{
  "arch": "tc_resnet",
  "embedding_dim": 192,
  "depths": [3, 6, 3],
  "nesterov": true,
  "orthogonalizer": "newton_schulz_5"
}
Rows from block 3 of a small audio embedding model, named by matrix and row number. Rows with one number belong to one channel. Each number is 500 + 50 x the weight over its row's rms, rounded and kept within 0 to 999. All counts start at 0. Numbers have three digits each.
After each channel's rows are labels from the 100 clips, of 14848, where the channel reaches its highest value: "top examples" is what is common among them. Only what is clearly more common there than usual is listed. The data: chords played on synthesised instruments. In brackets: how many of the 100.
# convs0: first width-7 conv, stride 2 (model.blocks.3.convs.0.weight, 144x96x7, each kernel summed), inputs 0-95
# convs1: second width-7 conv (model.blocks.3.convs.1.weight, 144x144x7, transposed, each kernel summed), outputs 0-71

convs0.85:538503525490483466474467547455526457464481509489407471531561533494537432468484544533490579542485444460606610475528581473512560497539549375562592538510441607410557481442458384494501441449472480527484495506529495446438433560467459508530533461438522486461522518554537449495465428369429487507
convs1.85:398469572558488498447580442514449504495554469495487572453533504502391520479512540488522541468493479485517508617407489427479511513460491444457504433594403538476448606485449522407399533524469483422496567381439477439573
top examples: marimba-like (41)

convs0.18:470469552449374536533450573486451472443618499515444551582603467494508408453429523462459540473497475615586497427465495481540491561504465425492562421480603484463564462499488565444446476534563483467449521545512560539502531502526510404480475449490466502510485383555488493533541518448524473551
convs1.18:574456527447525462556549585540579487544480447478421437481399466559538437489519467502489519474439482514476538479477504537428534549434485484499477562495506516512381384461425480532588484398409535502445522482550484486561
top examples: block (96); marimba-like (46); instrument: harpsichord-like (31)

convs0.16:590480516466658464478465550443511474427598505494463581543431526497573482419443508531482476440487495574433481495439484552484527664488518481424517542467551447474454536428574475448509528595588529435542491493473445480478474469458491475506529486473614512492453487505504453462512462558477536428
convs1.16:536460536483497530518487510543581537546459486518531422497515577482567507535502494508502447487514547501563421479469598524403572503505527533620422544444494498529601525543497477550568497591531519562438548513532478473575
top examples: block (70); marimba-like (31)

convs0.57:564446468474505455499483496487643434502532509458467450470496462455570507516566507439478435520517462518511457452462495441581535474482471514532442427415516489521541476556515612323484442537588533400461534514457471528470492455503439391472437542498537500443485407453526482443494457456496417485
convs1.57:492461521486451554554441460434433466608544488509468506423490472455508531479574509494486507493492430523588501464526509465644512461470460476508543515458530426555436500479498463481469532472560481407459398533537454475384
top examples: block (100); marimba-like (42)

convs0.61:507606508499608406439434468399536567539430465513519487503419461569385513475479477565495430432499472407564492563487505533467535416490516544508516510463493546563462423504488575474471443479487498443498581525455498530440517547546559454406541515484343533493515534450506462506534538494517514446
convs1.61:496571528554532458456548524479520573533554589477574445468457557523569548473522501497453555662570539560474433534572466495533477489534536542635484451515480600601496496486499452553479502516501396533572515495566485503381
top examples: strummed (60); marimba-like (36)

convs0.99:486531480650443552504433554454528452470487442501523509532665474475456469421432434492513499500482464575459461508509469427518478466555476517456507414576516600475588510538470482418437514501482525573450495595441422508469489418531554500488506518465474522533457428575460470491591491472494541431
convs1.99:519582507526484510509501616512541465514482568499602551522478552565504404503537475504511491511499493510484470417647513502485565514419501515452571525458560545438507480501513452440593574502510493523481487560456509512486
top examples: strummed (75); marimba-like (27)

convs0.34:421472455594402504559574542428520510501494529501584500542415538567611517466396434482485486523541550557449411534462486474529490519554520466515489497555471453479562487599483566529413489558576447369549499561557496387517547501486448484531540489520564467469478449538522475574469524471507540484
convs1.34:477493590496621408537512455424447501474530519554457410578573593565600521487509497572512506478532425434515523508437537473432546532485559496462577584531550460508507432561492496556496552488549492501531590468565541484449
top examples: block (52); marimba-like (32)

convs0.60:586516500647523545537540436390506539444500521497456512500492448574452602424549488487460494465370464448535528506450495514492523514474468453485576493463458508441510559528524434531513516464411535615437574469489494470486482537462596507469442463501525463448491398642528484507523516517552470466
convs1.60:480562341473534547540479521452517490529528538529567482566470441415509543566436502511474478549500577480492487647583494557538555448488540480500525425461464562575562528495525473465499504567632472449668530445582436550502
top examples: marimba-like (40)

convs0.30:404378525432462499509436530468482504476449488519533449518469487473580480437491481447621509479541529518584540561470474500477440430499457591432494503522516437459530401566436526396549499452616506491515373507536504562543475568536485509520532479531484528460493392490491503522419509596500467556
convs1.30:515492563470561499521486444545550555504512519464425472489535485503631605543521463428476412434562537556543472570448541553385567512521494564464484584608489637530389535554453398463512551512471515526381604502591485469535
top examples: block (100); marimba-like (72)

convs0.96:513504509535580537489523502443568514503531560516452564471516408586410598527458451475507511511417517439490548450464491451534469531546477533465471444538445585568581531607451412481477456461549563530527528551481573415456469479426474513507546468460543538473537425471465543542447512400509641528
convs1.96:515572499495528477523563581563520570495591579515507541548563554534498512572512527532649528450556462432532454601564573503561523568482542516477619494552511518556486502526538553440534578507637501509575503510552427605564
top examples: block (59); square lead (27)

convs0.44:455525518564567480524535511490467460480580472461519603473485438560415517498531477525503482477452482472484415557381457566527518419486533517502405524548463559381644529480486468384513462537498527450562505504511494470471458503464458489481530430503545517545477420540450444428551486457573627478
convs1.44:493528418537522468464556485625476629486525563508532522554491449411559464546469474443548452617620490504542479487554491532486482493595516566512466542481445498695536436462546466549472453571545462579578479465546507485442
top examples: marimba-like (37)

convs0.143:539519436544470551444545426467484497505535442501517537513446409568474445537577516496496508521537492469471538418540519567490536523616461448500468470410528459540506455464417554436578495487463489489519420445603563614532414542434491455409451537510512496484466548436457435459576410424530485554
convs1.143:558470505551469460466430537412502422545369480507502461519485427521418506456551522487524589479483549474500509459567596539512493413478496505502538490392418393562468537555525587579488448506488514514469541583502545531476
top examples: marimba-like (72); block (59)

convs0.81:600526491535481481596534497440472511538496508451482558573463405438420535575487565506500401509503490412496513459541506408532512458473518496482489438546425490587440505511569488480497579520533463581456500461381504398514460557454390513623506478529523445526445532511514522547508524433483486407
convs1.81:503470458605603432484545509499555602477567599487538514536549627505460475507529506506508495482498540483573530414490505530416603493478414481411482465521540525479484539473425461499476504476424442599454510513450515564523
top examples: marimba-like (27)

convs0.74:508561467484537494499492579507557541483443566554477491494473413476486526519462481424551539548493544471492516504479497418568527379605501541531525480537511642492646512491410403519506428498481512509562483499527353444514516462470500488557499514456418448542485475485541427543464540529464406463
convs1.74:457528493547579561573507516481512517483475621541598545564535511488500585523547562515631452565514477429494438554542430500394568456512487448482554552501495503460503566528436473411510572509528560457485533526493551544481
top examples: block (63); marimba-like (62)

convs0.25:445480576602391482597436451559540497499590502514532507523536578555613462450553445482497571489524558526517488462450513531436480499443505413491512475425583419471579451559467464468541552576497440410489504429480493528534519508488536461452470537461533463470547465566417488490542479473608573522
convs1.25:524481513451508616549446457541550589562460470422475516518471435532508502542409489495435515557449482490403480596412496538506575578538497576541502475522509548450472468555550530566474409443486525501487510575503449451540
top examples: block (90); marimba-like (76)

convs0.126:414496459605487496488542385415370588466553461525565582499479562527471613524553502538529547491486530482535445533403435447471514492569517551518495488474456528453535440557494551449572450414547518458501459493422477571427491525548476536509505483513510531477492561502440420455471470444546578558
convs1.126:579539479552545487503544474528650610550539479439530556510396542489479552567544476464476533649515522512575506575540506530584441508606592543511515564380504467496587496519503529525467472475544522554482541533528600476572
top examples: block (57)

convs0.117:535510480506458473504440481496433502434586517570538507463495440524364545513513472480479568504617455423491545454498560484509474530455604594548491462501477552436366500488562574391477494524538497431455525581515560566518555587439498536500539506475528469521475545473448575549493555421546454497
convs1.117:489554436423531479539523436473515461487553467508491495555523467577483540465528518469595594483613468524507569465489608517517576463441486555443533508453461527581388509550475488570501464487416481477537456501537479513443
top examples: block (57); marimba-like (39)

convs0.50:491480434509475490520496544577464595542474551434433618591480484489446554548435431502572514414499436480417504459385441513521458489513466533544513514530368568496541534441448433552492511478434510460578503577493503481490521387522473536578560417493456510462489512533514474527425538439497466552
convs1.50:453606492433472538568491568490401562491485548557490570469581551493502547593418580500589504486531485566490463613528440535521501413551551521485536516443474450494616421502506479520458489498573546489526526539436499561460
top examples: strummed (92); marimba-like (32)

convs0.52:454597420548520531501462513458551519486439515496406526490487479405467612519520491482521531562501480453515523439432512433459531467495519596586504475430482454504556536526477541635464469501476438435514555403584555543502475473488452471424570476493529519494509385365508565493452524565511520456
convs1.52:477560513434519470493539449468492492533636468553550509503548553528562476564453532501510602547527457521512562422481455429558540377552572510400576543524481525521470491477489590538514554378523485502544546472537438544486
top examples: strummed (79); marimba-like (56)

convs0.3:508493495579447580533385559518469468453541501471438596570470435479495408579539430479485532483506585497523452458500574511505519590454526379547412415464548431379508394486490496448556473543500549548584493501524470540528526587506419514485491516533499457562504456526477515523463478514498437539
convs1.3:522471534422482536516547486467438577511506430518499492529536467467498492470503562528526494537492451480448507668442524524427530530416468508526457621514475513417484470534484581493475466464517517512409567488508547496537
top examples: block (99); marimba-like (40); instrument: harpsichord-like (37)

convs0.115:404498451547530456363428492485414451499430521474528471429385432527484604517488488528563485513574580501450526534492520413552468500513551625503483546493562445480563553487536493548568492514434553414511471513606497464493591500522485530500515557537451439478466481597507497542510532517512438544
convs1.115:563492591444409592541503471465405469493475420533512458470530451465624524538503553577487531524480544476483502557472470534480514440559513517520535491531337573470528529392511496487396570518467470369386540501458493545403
top examples: block (89); marimba-like (86)

convs0.140:554561445565480570458493506509423475500507424431336537463506477501543502506572509467510513442524474494449516462497556533481503493497513613547575534508505540579471467474483596442524561501430516424532575622577539562423545455504507414525477514562475531502545447436526463495439501467435394507
convs1.140:466526466451516490505510542532462492463501482467565483507507472486477518459550634638559428519454420489478507490538490541507455401474550547449524496472400513462414477552507561476535539516469519447538510517449560532557
top examples: strummed (94); marimba-like (63)

convs0.128:373609528516499414489520484428553518504492458638386461544494459544400516445489456494517570480464495526480508485538514394491525506476534532538511509558463517494581484472458536398488532496530484514536454513488567614484553547533535600472484547476555493448574447475534437527424523442507413450
convs1.128:532506485497571469571550614463567496537516507627467441610496483503498446497580576539497515573500491459544526509476590542588563510429534502514541499500429524451577510529463461427523493601502473476549447552552478418480
top examples: marimba-like (65); playing: block (55); thin (high-pass) (50)

convs0.131:427483535493573535520520508454535496497498529453547589625497583482433548576468462496522513439572435455492474548434553568442467492503490492536437586526526505599558515476601582532445521511415516465506454541453570580470503545543451529544505379518486496495402451533455434550506406447474489490
convs1.131:504451537543501526495553514496500496458473497536480560525458482543514448557438551490477516507584549428489477605401485521609489520614645494336535604407544448474504464510505593543467586469494502558596538457540473447520
top examples: strummed (56); marimba-like (39)

convs0.63:467441428440561477541541532468481561558611394557528375496487446514456460531483537539517544524469564422494490413551545515553473410456528458511579408460552434525529533463505472531522579478516498455585514494565546539513456549533468458459383499460534451490445484358496447475476515520470517527
convs1.63:552512516541499495493429473495540459416486525514498537504472556426484512432491492468578525487476538547627529528520504522580537498590450551547442499615523477536576505474463510460451369532425538468507509500545547490441
top examples: marimba-like (35)

convs0.129:560480424579468555500485531485496571424454529469609459455444448464517511507512466454412521515512577482581512511559465551446513500491555450585499449546490467524414432541456601539584495453529552406345539502542516528545495493479521430487372515526434562497496543452466539520477536528484572496
convs1.129:461520482484596556467482491436500397527563463565497457456491453501503464519479494574494492510389525497465460466497560488512501459373454469487447509495547376558509595618513487468471507486430442475442452495511559494489
top examples: block (100); marimba-like (70)

convs0.89:444599518497625523479509531571517551516496513490527560517440584589437545444456480535485517501498404450482444490490452523477511461459465552462442540567405523494576408522439362548518418446406488527552530452458452532472483489554459499455478398477452596456469451535493498494422522461468519478
convs1.89:493491549499544607543520560483442549521488514510483536523532565490527537516421557534496604440473492508385476519456595533582483619581511465529551496463490522554572556574589570453442625460595573517512529522494392541548
top examples: strummed (73)

convs0.120:463534482582475529528537506512472486495521519502529576501496484546420453501470474532463509455472465571621515454538553508572427594537476491551451481511495590358571471474556563416531500493594547449532443489461415515499477485412485561444482509550456521465448404514414526504480447367503541439
convs1.120:583500408536492564441458460477540491518557477448477474498498538521593507466588495510468565462512487507478511478453505488577431531508514451459515448469510466579483550539470496437497493387424511582530547473501562534435
top examples: block (100); marimba-like (35)

convs0.54:480473458424550534483443521546406547500548525461517442438466486556487672470592477548471539568467467459523488530400503509507572447580469584472573530532484462518439490583489549531548471517426546597494487478437538529536457549436487468482405513470469470536473546501569519506469529599486549405
convs1.54:422471470580508547456468542475458554420561530465506488529538526505431465536525529539480504530496516470476542446507485489509494435544564604579507395463552591511508568480528451547490428480544480433501401542534394466578
top examples: block (64); marimba-like (58)

convs0.73:489482449573432439499528489518540518506455524547546617557515538457531508527525482522512466546456525371452454448484552508429502500563500462514484480446551534554544479516563416461445488505446515450565515479409445396548410496418491464553545405485544516406482446467439483508454462429495567357
convs1.73:379500467540587510462474536541504543529517545473576454472509494534555488444462491446494556494558538484503421511547554513512480498501467496470507504505602568598518465556512502515516481430599528500494531560469456588478
top examples: strummed (50)

convs0.8:492416526445403498476478508538516533464504449493537490477510562568490468485474586472517473485576502506579523424461452524522487597442571458493458427427528404498529436619507497451534529454539514378481459493461480525490550488484453574451422522592508534487447531626491527503559539514584508623
convs1.8:527380471476544547511490459570515544506446445538441485518381486465530536489491497465510551452601540535468495594448535474491520536550464566493479573510428513439473491508468486515471386529412508488454559481405474458551
top examples: block (94); marimba-like (66)

convs0.130:491469479530497484447569505505561571503419484554614498495435385532384520499501558528576490493462488528473507456539485384456459537553565491588449514489528456579502478445520535559438456561508488422485429495520583537557463488537457563529520442518536397488476428468458466566508591404505443543
convs1.130:512566438537558486544466413475509390533557449453510534537565519473559472525537471522542512429624484544524470537501421438547510525555548499427466561528567446665541457538451540460589568520495551578523409525465584496456
top examples: block (63); marimba-like (44); instrument: harpsichord-like (32)

convs0.42:522462563484496545528536441421449552451494491413543505572429584557411474457493448511562493469499576417551436588530421501485511469494544526491497540493488447505466457481533560465543515506506472487512575595524381538509493500555541372570529488471456517587456625533466398481499508580548488475
convs1.42:444477488593587501511495499549519466430433470487481488446419471531424486515505454542494446590511563564526505487505577554492460504443492429492450469428423491450511510574577476479487485468449367321429479512399581540475
top examples: marimba-like (63); strummed (62)

convs0.124:547538446481408501460473497421515484552390519454372551469528502502415568523555564494553507517458501469454564516444514440504571508536529601503506441504483593515456528527540509459530442494616556530573513509507571509477524472508444547539542429459499499466542563440451511431381550591500494404
convs1.124:555475396494484517446443531543576542517533529505534487482601551538488504560627598443492523496574501524613432498497555511512491582593409514506528517501515539497467501468449464539472437420460414565494465553534529533451
top examples: block (65); marimba-like (38)

convs0.56:385524473414479451487441454418455556428479502560450452459454480500487580510567525482471474528445535461453534555462548432453565575447474517397509484481475579651477527518498612545502553472538493493551453498532464558486513561509473548522524556506565477484531476495555550533522566609525384491
convs1.56:458519481470439510509476478528512521507482473504532536494471507474555573469545479479483550412522493545441502345507443517522452447475502460526426445528495539459412430419491404528550491485431436392413454561434441539446
top examples: marimba-like (59); block (58)

convs0.97:472471502418520513529496521505472455482483459572459450485564432540455434511523338499525562505416506459508455446504454479465501519388520348474499485509537498431623484587461450431553495504498485555449561449421496526521438433435466497448441535446484434452491430463551530497466565444524528534
convs1.97:575521536609485543468491418481483462528412467395464475411436568449519591466496481456489503452429494459520482488540523516480487513509408466492508555500592479535524500508439535538439657510599498473538471475478509464466
top examples: block (88); marimba-like (53)

convs0.29:514513550509476513483496519479540457505521493565481505409474443498518459445479448510462567538490486578291493481452530530467515561468458514479504440487505504420545521512399496522513425495657487492438474465489490610501471406562539474554520564505475530569549426605583506490480550485551458478
convs1.29:626474517575483547510530492468507504594484431479528469522445527515541512529561489479476509553447536359506606504500425521431551488492472501587464589469479484558516454427543500543532598483607535509390512501534505451545
top examples: block (100); marimba-like (72)

convs0.4:446471512418559451497583463550436465501494449527583477476449554433556367446524501530463512463526522506587501462450554538466482599485430476527432438489520556458497491553514523470464494525561520690436601513434477515531525519491539539542429453530545551502556564571566536491508485527503440523
convs1.4:545529580464514531528476489448409604530385397522424439541392459515511498604538450477503493435478467423501549433531464509406486609508542497500423471490454546573529463502454459442449446498455469579526505517595595446502
top examples: block (58); marimba-like (50)

convs0.118:421433482467444466500509528438440589475565481531537462481538548538462577474623474565506471484537509516492473590485450479448516401495526551508472556528504597431584509456421480525491467490415491633468481543566543572514495507469483599556557554542482504527529565569520495585437515422446476558
convs1.118:505487376468487529531537477456472458443509523500485560498538369554507558520500496506487448504495505458450494561637516543421492418595535542361470513445462495427549507548591492411496528484553533539437456440514408482554
top examples: strummed (99); marimba-like (67)

convs0.125:533468552514570585525466516520548565486474496537501518556544518493414526533536505556433432407531553524509587567454472533452411500446472485437429536485558530465523590513490616624531463488470488484494464478438546676527500494500507484498477448465470511536432525599509573571526476415466483497
convs1.125:586543425519478537529574474521619571465471483534507575476473462508474546533484486588509547535480472471509576481573432504520541511525621514419503494534540543535398462485626460475503568497490497548592548467515483485553
top examples: strummed (99); marimba-like (52)

convs0.70:528419495527566437459488560518473532508472522535441484549514567510470520547488496502517549449518427405551545509496452578522484417422427484563526611455454383624481536437463571570501437383484471444558524489449482524472431508424475517446458527504504525498472548427451486524533500589422462439
convs1.70:355459492549512420486462537502402582573551554449569551509522481493535533466526465486485453561522467513502454598509449428524467439488487505526481497578572581512432534469514501553528537516590569468559420641489470554489
top examples: marimba-like (49)

convs0.90:488442419504481616467526517420543554419449506507501545521582505505398534548507561501481506526461453463464456518414550533473573514612399494528498510471395472534552470550523443480548479503479485548547505580476412518495498424536555480473512537383476606427420559488443509479496465445535459432
convs1.90:456511485579575484464493506528520539510515580490584471500584520552544513491512559488590493479507533415484459542590436465525526520488566484439594497409516494511556522554489501552488510424511426547505553587452530529528
top examples: block (60)

convs0.94:521463447476460555519515470584482550537435456594516440497508521395657351508518416482485582512446516458503532434523442486524466498416484369540493461519482553492569541498479411571468490506477469512486530465428473428540498456510535441469435477532487458514438452455496549507463558425486559479
convs1.94:471570447572456506469390565530436498417443543525407487406503414497400529505430462497458511518443544566438502525470579462594503511501411402477449444539526431496526527547424531485452464421532512456616557425503446526505
top examples: block (96)

convs0.121:414605562540473559494474486495482470502614498484562534507452427535476594549502461547525506567537539513519611498472476504462538530563430594480466514548544602486556439543436497624495570525470455494374501493541523584484505557522508450480468493485511530500464507497520537489596435390458566524
convs1.121:440490410537419518455531526530476376470522426455502520524494424490429435443482476533526501465464514511517552470522501573512383496492516500467415467404514424540572419565554489533448601513498425482443490449436523567510
top examples: block (73); marimba-like (62)

convs0.45:389553525544508535525536425365510528505547431558521486516545553518567491442481485482518509509490532471486384423412413501428500484506445406561515459501453406389509466543461520450520519451480514526532466473428514608500516520563527550478536507488367495493492515525496428509439545430513408530
convs1.45:586464498533567526523383543498461505595436503476489457502367474525462580518591440501484510565476576554535594542608468426605506467505522418534480565422448445502547410526560524459428492530534546526504489511505483421478
top examples: marimba-like (40)

convs0.78:511517519556572568547493450479396492554535508546522483492443528567370541424447434445453468444462462439455412392447416475541435414511521459472535515468504545409530475550470404418516505430460506522481492449527427572507461555513407573462512466519561522506543486523483495551486529463509438426
convs1.78:467508536477628545543457503544470494527560467422489527545498536445514500512495466513568462529590470584438635616544482470471520546571509608498582470519518564586610540517483481515494557481571602476587474517536588497569
top examples: block (65); square lead (39)

convs0.100:488534487508488549542513495525623524524530506530630430540520520586441590531427527493467418440444494512461469518478476548516430439477471573411495552538488541513551499563465540516537562537516509524393552501557397461508462538465454501466508355450565560496465556470470533491551465523532448385
convs1.100:484502491463441638497469516549554521474533531476483513446550595442493517510476508568529487433513476491524523546546518623516541554468593562438550453481520546550570573562527549517464609516463542525582597499489469541547
top examples: arpeggio (79); playing: arpeggio up (59)

convs0.40:522559449538523506470479569506630441463457600453500600500536467414474423489438514488515483554527498542483407510471458505453456409533455536504479464415445413513476486530500551426442476468452518563581461507449525638462498484539435522452599402447478545459451461558516512525493497451469455453
convs1.40:498478517486525493501555516466371564558514542507498521529526538521483501436470521482486525569538506446423592560521472433522489440507580479522569578364545395494527483565552484613489547449467471467548487558567538532458
top examples: block (100); clarinet-like (34); instrument: square lead (32)

convs0.95:569481494541406483471462476481519440452500516485499463498554438472421588467543493509489564441472495461542494598512511408505445458569527582483417601517485535450507489517481529382519491440601430452442511480530431446534451477506501438460508461483514506510461404388469435485461540348502449483
convs1.95:565528534526504524489537506460469559488469571549596501524598587526530479503530580474593554458565468470560564537540554524477547507658496591490580518500556593452520433537505499514513638531624529515518530633509545513527
top examples: marimba-like (25)

convs0.137:502554476601539482463500527569475574500488517521488542514500504497592497487595495494453449484483512501548532489421517526526472555441476445422409427471525357361430582523527509566434492469495511357520525454438442572461497429483502495482415466537458529499461482549491507528552522382494466522
convs1.137:519520430417426443478432467626589500500484536440491427563452498512450611451496457512440470595478532598473546487521461494565479406524543467519504372479448444412556555535491463499469543525434461453480420537547460469425
top examples: block (99); marimba-like (42); instrument: harpsichord-like (27)

convs0.72:522497482508386491489484510571561491473491514566495427562505471502477441558486503490532546521422470442459478440481492515509524586434489400478496402547453680499563444447476472505498451547610527520564492557442494386469461455462530481507373492448433473526530499492514559524551570431524489523
convs1.72:443541404526440468442465535523420375412469584510527543501420496509463489453555544414592462401522499537442524505565441477496501528433389442409525447487539460509502534583503507478526548485509498468541428488509512449487
top examples: block (62); marimba-like (32)

convs0.13:391426391498472438416442418429487537427391494533421401456386517429583501493495502491495516456486519523523602505545540515570469537490506467544486577501506518569534577518424523594474442502561463462513494448545467496528529603483440536466457468516512524519488502519479495507577559413482490497
convs1.13:454552523478458507483532549451540529454508493578481451512539340448488478467507575568473461502454486527402499511534476506539515510435495460495497518569422581485534471414520505549523445508424501495517551450526522480533
top examples: marimba-like (59); playing: arpeggio down (56)

convs0.5:564421557499384512540525495579483477527552489472518530527533581554437481509522493534488558458593551545538465493456526553531551535444477489511484463480622495432427478510422493478517468496517426412484575549469550622477540477536456528406505444478499496521578562507556492444560490400491580617
convs1.5:539426570465397556558527444492478501440474473522485484498451396498527474513503481483428536463410458441505515484462544627391531529488509568537447538515362461513529448416497499580498531460374515595486574452458475462467
top examples: block (94); marimba-like (61)

convs0.133:463567443445485491468496519444453537529488533462489448489528552475489507483480446577546568464597487514431536490556486521530446497535588589536504552562438495455539499514466565509472473446509477529410535424474525429507494501498557604503495570442540627632558463665495499539537467463493538422
convs1.133:552504466468548505480546575422438512544591550527490470522491531402558427589525463437505518463512500528488533510419411513587473494516436452457511412488476515476496521444556555458518464558510438570424418474556453499411
top examples: marimba-like (73); block (59)